Rows from block 18, named by matrix and row number. Each number is 128 + 24 x the weight over its row's rms, rounded and kept within 0 to 255. All counts start at 0. Numbers have three digits each. After the name is the row's rms in percent of the matrix's.
# conv: 3x3 conv (model.decb.1.1.conv.weight, 128x128x3x3), inputs 6-11, a 3x3 kernel for each
conv.0 101:156154153137104102122107100144119160117112150110140131082093103109090088106118137120123140091088121133121147159160180133131122139138141165162157140109124184168178
conv.1 092:132132111115142117131152115122130136130117140132097127111134140114121116109116127147154150129126110124114078115107098133130111125128103146137127138123111145143134
conv.2 095:106127141129097140152097150195100112152125139065114145117128151132141163107111130102157146096121120117127137119123152095091123128116155091148132116151121126144094
conv.3 094:107130136114131138107116125103152127122181126060126109114106132142138161126124150091102106115129134089112132106105103131124123129111101119125127108106109175148137
conv.4 097:082103114092130133133175173096102161124100128123113101090113108117117097167177164141143146146145131073076067146150128136142114159170149108083067146148131141149150
conv.5 096:114136149128143154110131151120142151069120170101094091137111063137125093173134090120109118151157158133131113124129115116100074141111095115111105134119145136145165
conv.6 108:155103101141097097172122109101119149154099043104146188058067107088101131122162182138119090115116123126115115171164184135154210092100116127134126106129115127143111
conv.7 088:163114105161103095152096096121143126066105110123100121116127146123115128129123121092065076153142152144136125115109092121112109127112112138116112119097118133089152
conv.8 098:168157099163164121172178140117133112157164139166161148105119130105114130092114148137140154117128136110121126063056050118107099096094094151151148155161156130143137
conv.9 102:093113146113116119147129110119119091104118114130135090169208234110135151066066078109075205136101176122113147142174151144176157147181184143140140107104093091099078
conv.10 104:093118103137155136118125094133164166126133150120107144085116081088146121117159122141124136150138144124118127123122112133125107093102087115122130153153147158162159
conv.11 096:143140165117113133110102124083046101089101138119160135153128133115108114102087065150157167115114140064063109121128123130129122118111103196171182170143161156134139
conv.12 090:128103143125097132122105139117195158154194140160138057091107116118154175128147137103097081095119144122138159134129119179158127105099094134103107126105125114114117
conv.13 088:123100161144119181148115179127128095130123107125115119105085106138110129122094104097103120083100109091117137113114132156136155103084091118126127148177189115138153
conv.14 092:194134096200143109207156125127107175156123164147131160125115097119133132143145136140099086129108094137117103136131120074088082113125106175164144128120115113111114
conv.15 090:120140133151168140132132112130127121142111117121092106055077074115156191109125148104109127124129139103108103118108109141145151118118119129127116136136143159149136
conv.16 114:138158128140155119103151120134122112144127104124136131112123127123138171070070064118127127117128126111128142149143159173152174132111119124131124125134136094092095
conv.17 111:125116159115125143120133131112091098103090101112120144118143190118149191098127170109090106146124136104092109162150154151151143148151138107113123147141132128121107
conv.18 105:119090058121108053125108061121141115131113069137156129092105191072122255127145236109099119121120153131124148102095111107118131110126136120123119126127115121110074
conv.19 088:108155169104107150080105143188135115148126095188160113128159143121150132105139131143193190118143116142159160126129135104110116165169177140159140103129110129137137
conv.20 096:139088147127099111123111118097186103097177100084175126107120125093097104113100097134131201126127156108108096137123139123089111127089115120127139113117108120126109
conv.21 095:123146138103143142115145149067141121050155142070149160090120119113138118132142105137154110135144134096127116123151157098098112080066080140117161157135184149142191
conv.22 104:123150120132142120114155134117096113120145131090096094154135140169159156157130105132164122118139098149161126121121103140137137123128129144141124155185142094136099
conv.23 085:101138087091147093117155100155121130125108174128112155155140108142136098140146114126159165129148138113126132147130121171149130132134141098116102105120108112116120
conv.24 119:123112143058118161110124142157125126151141129182130072151142132100122127113131128112126130121135130095112118155136104165131097173144121126137133099115119093112112
conv.25 100:109071108135100132137104125224000146177037157082059162115124104125115112120120142089160123104142101131152108132125125111120118110122113108132143125155152136164153
conv.26 110:125070149124083177142117196116141153128159134144160084103131160111126148109128133133104097120113147106105189103126139130146166104122148104088103109093124154127153
conv.27 094:120120116126147119126165122169081045155086071126077083159155140139164160113145144159139145134116135151131148103119145109126157081096119140131122144155144121123128
conv.28 088:084118120106138136090124126109150102158147101150072059119124150124131161128133150135136130114116141129126138150151186164181204136152152102065096145087130159102149
conv.29 095:107120122089113123091107125140111137115093082164159148110104150123091105119127171129113137140113140145116135156195203110143145119152161156152128134126082125132092
conv.30 100:144117112146109100152102073098094131103100129120155175155124102140123090132120061099085095140118116149130127129139122124158157109119092092103105111130117098132115
conv.31 098:138170155116133159081072136210175154122103116069106137154142128166151143125120125175177145143157138120132107118145146126159157136165167147134131115103104130113124
conv.32 103:170143115110126129119130144144120168145134154118125152077101099117142134117131127118113113113095121141114125122119119116109103108113112133139137125123118130116087
conv.33 108:120135132159147139099116131163167162156151136152150117105115121080118155115138180133130143098103123117121125168156150158145142184176186118113120126116121116112112
conv.34 127:096191175115172185122185191107083094127104096131110089122085078145092083171105107071110147075129163072128139137137138128140128149171154118145106128124114123109113
conv.35 102:192136118187133102182126103127176118165115064164129136133147167115107119142153152168135144169161123155145111125134140151151159120105117148125138151130133156127108
conv.36 095:108097123129110104166138131140080130155094109158150130090094127110117121116117104128158123131147143125135135156126151141119145176162180129133137140148149139148154
conv.37 092:157145112142150131138141127130119131154150141138148132099107089099116095125144128143125093145138131149139159125132116162161151157160151156153155136150153142145156
conv.38 114:110164056141167096167169102126183138132154170158177147082087108111123145094137136105097093141121127128117124141164150143165162109123126159101116137100086141125089
conv.39 097:159160112124161113098143104134149158136140172119094138126129127111123107110117095165129147138106122125097107163155160117120121126121105161157182164179212145164169
conv.40 088:132109130124096128139106126087105079129128104159142119128141171111114150108120163144109145129103130154125136121126134139143138159166171125142125124134120102108105
conv.41 110:127074140141073140165078141157016060200056076234062075141131117156143112159142102134143134117124104083115085140130122126118116129120125156174180132136136103108104
conv.42 106:135182165126152157127127154140121070122107110149137212121112137120108096119112107128144146129142155112102106157167176075067057100067046133153158093116127085103142
conv.43 102:185120118178107102168115095110136136126152157114113118128100089131100091161145150137122114122096071113107090119110102153136129130113110133116122147145143158169163
conv.44 087:085125148088111129158148149124121183138147191148129132084088120118112157150131162117118124144131123133121109106107148120102121154136139138126145150120124175160152
conv.45 101:139163087100142101083137105118108131123138127121150174122113095128130112136127114121155054115165092119174108172171165146151144146154155143170111136188135140179164
conv.46 100:069123163074108144098124144078111142097124157118138170112128135101121137110143164131126145122114140111095127125114119143132133127112106139159145136143137130123135
conv.47 091:142115132147135129105119102124174135108136105132150135084098098111107090113107109128108104104097089133137130191182168129129107110127126116125125117113134112081109
conv.48 099:099106121104140132107155138134126115121107071116126075114103109143145165135129139127096105127115140128107111120140127099124110154160149151147143127132140129130155
conv.49 103:123103116156131155099076106135129138173162139111101080129098109124106124120108148097117104126134116142145154139124131135127142128142158120123114133133131176168173
conv.50 103:131134154121125143117116128113097138123095123145129166108102099118129134120131146140152155111129150133141164149182157134170152102145136100109104125127118116117107
conv.51 100:126143122098109111159159162138144136114126144134099092109116118143147157146133113113105117129122129133122142131130146103092080110114103140118119163136142178153151
conv.52 100:105128109100123121098118138162130126176134091141109082126137155144151168143147162127128125120118129126117130183181170151158150100110096117122142116118135120119132
conv.53 100:118111136122108149102082138141140113119150133098134122120145133110128103131146115108107129122126143109106126152162155108130122135154138116070089106095089119123114
conv.54 097:148134098148143130127123120084119101095131097077106101133123142160128113146125123087126136124132112126144168111115128091100150188165184122103117129109122139104127
conv.55 101:036077141054080170064079181120114059139125079172162127144144115144142105142138093154118127146110105144103096137132131139137147135124111125123132103108127082088104
conv.56 102:097112121094115128095109118102104132087120138117119131101147206115143199111136187126145147130137127112125121103121112074104121107142167130128120133147142174177175
conv.57 100:135139154145134160125086112154111077135138131135116077077099160113118177116131230129152161098118122098121113124142162138143168155169189111103103165146122160134089
conv.58 116:131109110152131110161141104134112103147126088149132112127104097119102100103094085134149138101118088136141101138121161131130177157131131158144135128119116125109103
conv.59 096:141135095138152083143165094137149130148156142139136112114104048116117096138144140140138119102109098104121072133142160169164159147136143127131114123131118137173180
conv.60 091:106147156113131141146154151093106100135136121119108079163139130128104102156162152119103104145122113121097118110109102171152143190196206122127145134124155159135167
conv.61 090:120112133091108115044103131141135151132130117125120119121132124103116087123115069116153139142166144122137131139116103144107082136106074141132118112094084128125106
conv.62 092:098100125113125150162172173135114116127089092168166134132114113132127143155123094115115112116126134169168171134127117151142126146152136092141113076128103127164132
conv.63 090:129149194148135150128123123117139132110106116090080078174144091147140109159145110134113121145124118161139118130117128175159153119108103108150138138151153116120120
conv.64 102:152177155144148125150149143131118152127100122151137129119096108134127141097107102146138120143126156113082160119124138120118129133129105162152136189151149132045084
conv.65 111:081089143076105174086111177088092090071072077101087078112078057123092086135105098114118098138131114128134120089076056119108092116120116119112126129129129148159163
conv.66 117:090080101096081084101107113110126143099131128104138122111105098132113086137125109147116084135115101113104083131136150121132140142135133123119133124116131105108120
conv.67 097:101095119116125145113113143166133159151139174181152127123101098160125115144123107125098103139123128122115127069054050117115128090089092157130118176139138167127141
conv.68 089:107082106085088137129129164125105138101095127179112139153139155123126157122100102152157139106109092125135121144134130114102096148137109071066095075075113134127151
conv.69 100:190176162141133147147112127118102086113092071140136104125124146133119125149135133160133121137119117109109136101101114110110114121115119125117108124114105145138135
conv.70 113:138157119107141136159172130123126108124162112117085065143131120133122106093076072133174158135166147127163147142113145119081118167128129113110108115140123115120131
conv.71 095:091118123114138118140169155127121100106108136080090110114122100113132119108117123174133179129094137135117142115105124144140139126122129105141100083121072100141103
conv.72 096:119118148070106150073107148100113177146126126113125140152124131130088096130106108126144111137163155137146148123151153118136143116112115139114104128114111138135102
conv.73 101:092140136125178119128187120157121085124135101135181127111125099110126101154159162103139120103137110141191135167130152151115144156101173096160129076165114070194156
conv.74 113:081111125083115152081122171087088089135136138094131163101094058123125087144137096113114117116116156129127125130124122142117103133108088148149155126132138105109124
conv.75 098:108147161115154197131164190081152125105165144058084103097115161128139174145149195124115128126147147101128123120116122143112100156126123099121120101128141094110139
conv.76 108:107119127105134134096129130195157146194149114136125100091108119097124140120143157127132135123139144116127126120136143118135138093091089116119127156148143130117121
conv.77 084:083114121130127123112093094149183218151140168067083144091095080110105092132135127103113137102117138122134134148124102126116105124104088133143170147144169154143152
conv.78 102:136138113161172142158156149087088122131110092146154113085106163120118139153153152125135152150133130130124143167172162106151178122147156143141120136148141104093094
conv.79 103:092130136090111128115115124127111073112118090099089061075093096076093097096108104129140104115119096126128106113130109108115103124130129166169164147156160141138148
conv.80 099:140139134143133144100110138104085176112081163089090195109110083116118085112105079073102107086113114090113121092081066104105088095110096126096118158141158124113129
conv.81 090:092129133076113076096098053118093117129134145060115099093096092127145155145163182190158134161127127093072057081095092133157157103116126146150136142135107163143095
conv.82 101:104122128105108111113117121159118151173129127190137070126109115150113128127110143076097119116150158125151154124119131112102107109120147109132129107111112116150134
conv.83 109:088095106102150143117164164039235072096174139108052143117154148154149149124089082124097150143129136112148148125117147122110152138114138108133144101144122122158154
conv.84 106:103122142147122132152144124104117114099145126095135111099115089115166121106191154126099140120086153106074143109109138137145151121145127146153158170129165160122170
conv.85 096:137167133113145135134150153103128167122129165160140192167159149142138141142126117136140112121126110102106112086121136110135147086101088127128112139122150163125155
conv.86 097:114099174113099181155127187163119111169107108196148118113141150135159190146156184144101160107087149101105154153180182066107129078112142139124146120119116102092102
conv.87 115:154113109107134100087148100109140114132094153136062147105117137100117128118113096099094090126126099119131094131129122154156149108116120159066134124097119111116101
conv.88 093:092110140102104123135079088132111096130117097124108105141147143122128121093098104154171167146148150101082077149147133147137123162156141117116104129136132103104111
conv.89 107:217159116221169089144164110124101111139102126101104091097096111130128140113108135110098103167150116178159105160146128125127128123119123134110116129111143116160195
conv.90 090:106126131111121130062100139161130125142110090111077055171131110169145123170143096107122113083105101081091100125121117143138135149115091113124098112135134123140139
conv.91 089:154160130106146136114160157166112132126098116165138132132104088119098091156128118131128121129132121146164153121108113122115121128129134133137137159168165132138128
conv.92 092:137142096181162115214165119152135121189164126191165136145133146155139119160137084111096090116114118107114132145136138129126130121125137087093116141148152120122111
conv.93 105:100136153112133160119129171156106059120173095109216123141128132159145149146156166131144147088119141102112118131133109121125104113115114115119114119121140108097102
conv.94 091:109101157144131202146118201116121107098101100147138137071093128125136152145144169137116129123098099126111129104123130064097110093112116172151158163128134168158155
conv.95 109:111089128085092163066117159130117150135113141112098143146129107170145072143166106146126111135117140112089142154165164148140118151169138146148158150151148122116145
conv.96 091:132132139121118106124114116138140142134117111117131157106125115148159146140140114113080109134105122152124147117126114103115132104105112157188162107136106090103082
conv.97 082:119096093128113119142122136122104098128119124144128119168176161166163133132134123111093091116099117102091130117113093111111108097112138112097104145138148126120127
conv.98 119:124131167124143183121129171140124107168143104135140111148140103169152118138107065140145119093134183105115100129125158129122117142129121154148150142120110118109119
conv.99 101:155141150158122123153112121098138148090103126116135124132145160127125134122119119136070137126082158139085139092098099122144139107159152114078120145084142149108139
conv.100 095:175142181163122141158126139132122140108104134137138183091076073142124094145124079084083081154173146098129106128112101147130124144118112133166155146193165119145116
conv.101 085:150125131120113124123123134092108101118107109159138133093076100132104111150121118094104136111123139128145154065061079102101116132132140147162138150155132125131124
conv.102 098:158133149156116147124099137152117124145126132120129134073096084108133153161155148131145167124135144126148167129118132128111132142123143105109115119130133110119122
conv.103 097:086085112130119136149133139104154155127149153110109122099090065115114087117125111076072100109110129116104124136121111133129116127133125107105111131122129152142161
conv.104 096:123152118110151131110150133131123157114098151096090167107116065122124089141142120114096099113111128127130131102107087120128093152158118162152151145141135115119110
conv.105 102:112128129123135141124123133105127171135151197145138153117132133097116113123142141123123117148125109132113108111129118131132125098101104125128122130132119163155139
conv.106 116:114085136139088133137095131137084093130109137153101122086136103079122094086123099091084110108106119114116116086117115098134140101132136136132138146134148158117139
conv.107 093:101116130096109131076103135149127158152136133103127158142129110130098078153133132099133154101136134121159156125126100145114096136112101140154130120133134124128138
conv.108 110:128120106159122125086103132151147132163143139134118116140117101171134115169140135138142148125120124109125124110116128118106103121111102145134138143125129104112143
conv.109 112:179088116177113128187115120104121088138174109146213117132115137128112123148113132114136120111109109113091110121106145126108126132118117112127106110126108117136127
conv.110 090:097077093095100108117121134122118137113122111139114096147132123107115096153161120092159108076142142123158107144127152133122107130145145155124142148115134107093096
conv.111 101:096106093132129127156153155107130095177171098126113099090101109159158158140147130113090098156127134154119161162164144120134123122141119131124122134140155129112114
conv.112 102:109098116152092131157081108114096127125113102100104104101087113117129139088110113145157167110115114141096129112128129132124110133168153123148122111125117187183136
conv.113 099:133120136111130133121123118149155149156159138106141138133117115112100120111099130155146110150129126143120112128151154136153145109110111136140126151187157100126114
conv.114 086:132116126160109132161106137150149151116124146131136126098092095130125102113121096130160155127126097165163149124130091123128086148165147108097110130109123139124138
conv.115 098:153094139140144112103128084104165090123123140148121151125104113117090096150123149166101168151102137123099104108103101126134134122125113147109140144112134129091130
conv.116 100:180079117160091128160077120121105172124110114143130118135149152134144143140152165122110077122118111136142133143154115159161126141143121118095079131149123102124103
conv.117 114:120171178152117116162098082167201070181146090150093120118139146129153176142159174101099177113115152143150134141123105120110084113105082097126145130125131147126140
conv.118 107:171122104159150105132176103189187212133115147096058080108115122153157141138146129147119109165141129133118117106111126087094110124134138146142132146165158108139122
conv.119 109:118129108115122080135148099093103115102124155130147176128133151111097083137139181114110098144145148130130108122125137124122123154153168104115116150150142093107105
conv.120 087:127146142098130143100121149150122167139115110137151156171131106177143141140116112161107118150117139128090125121151131097139138096133113136172161110154152109152141
conv.121 113:141126111157114119144128139144163087145152098177144102149144154105106106132147140149142143132136144121097121089088128127106157104100124156172144156148154120083084
conv.122 097:113116096112102102114109125181091142124111132144149135099140159118135130147160143133127161119129131149153145145142118133145143148162169149143128155135151112108110
conv.123 106:099098129099116156076086132160120097120112094120126104121121104127103061130139125137118150183134100137110158119144148105140158131133114129132162130116135121108120
conv.124 097:117129105096146128113139122079116159113147169147145140162122085120129164102108134142118097137153126117152106137115118130121156096076138156149139122151143091148130
conv.125 090:138110145125110149117097137132139127168165150151137100094127145115144157152157146131122127141118145141111135154145140139132125142153150136128149137114116131096117
conv.126 101:100114139106129161084102137078077145123072135199101085163167158103121110137143117159132139124118122132112152156123109194143120132106093124107108112089117101089101
conv.127 109:120123170161130175156123169147139151148144159174106094128117133133138171172132131096112114121140160130136128133114106140119101114131132143130139123103128149126140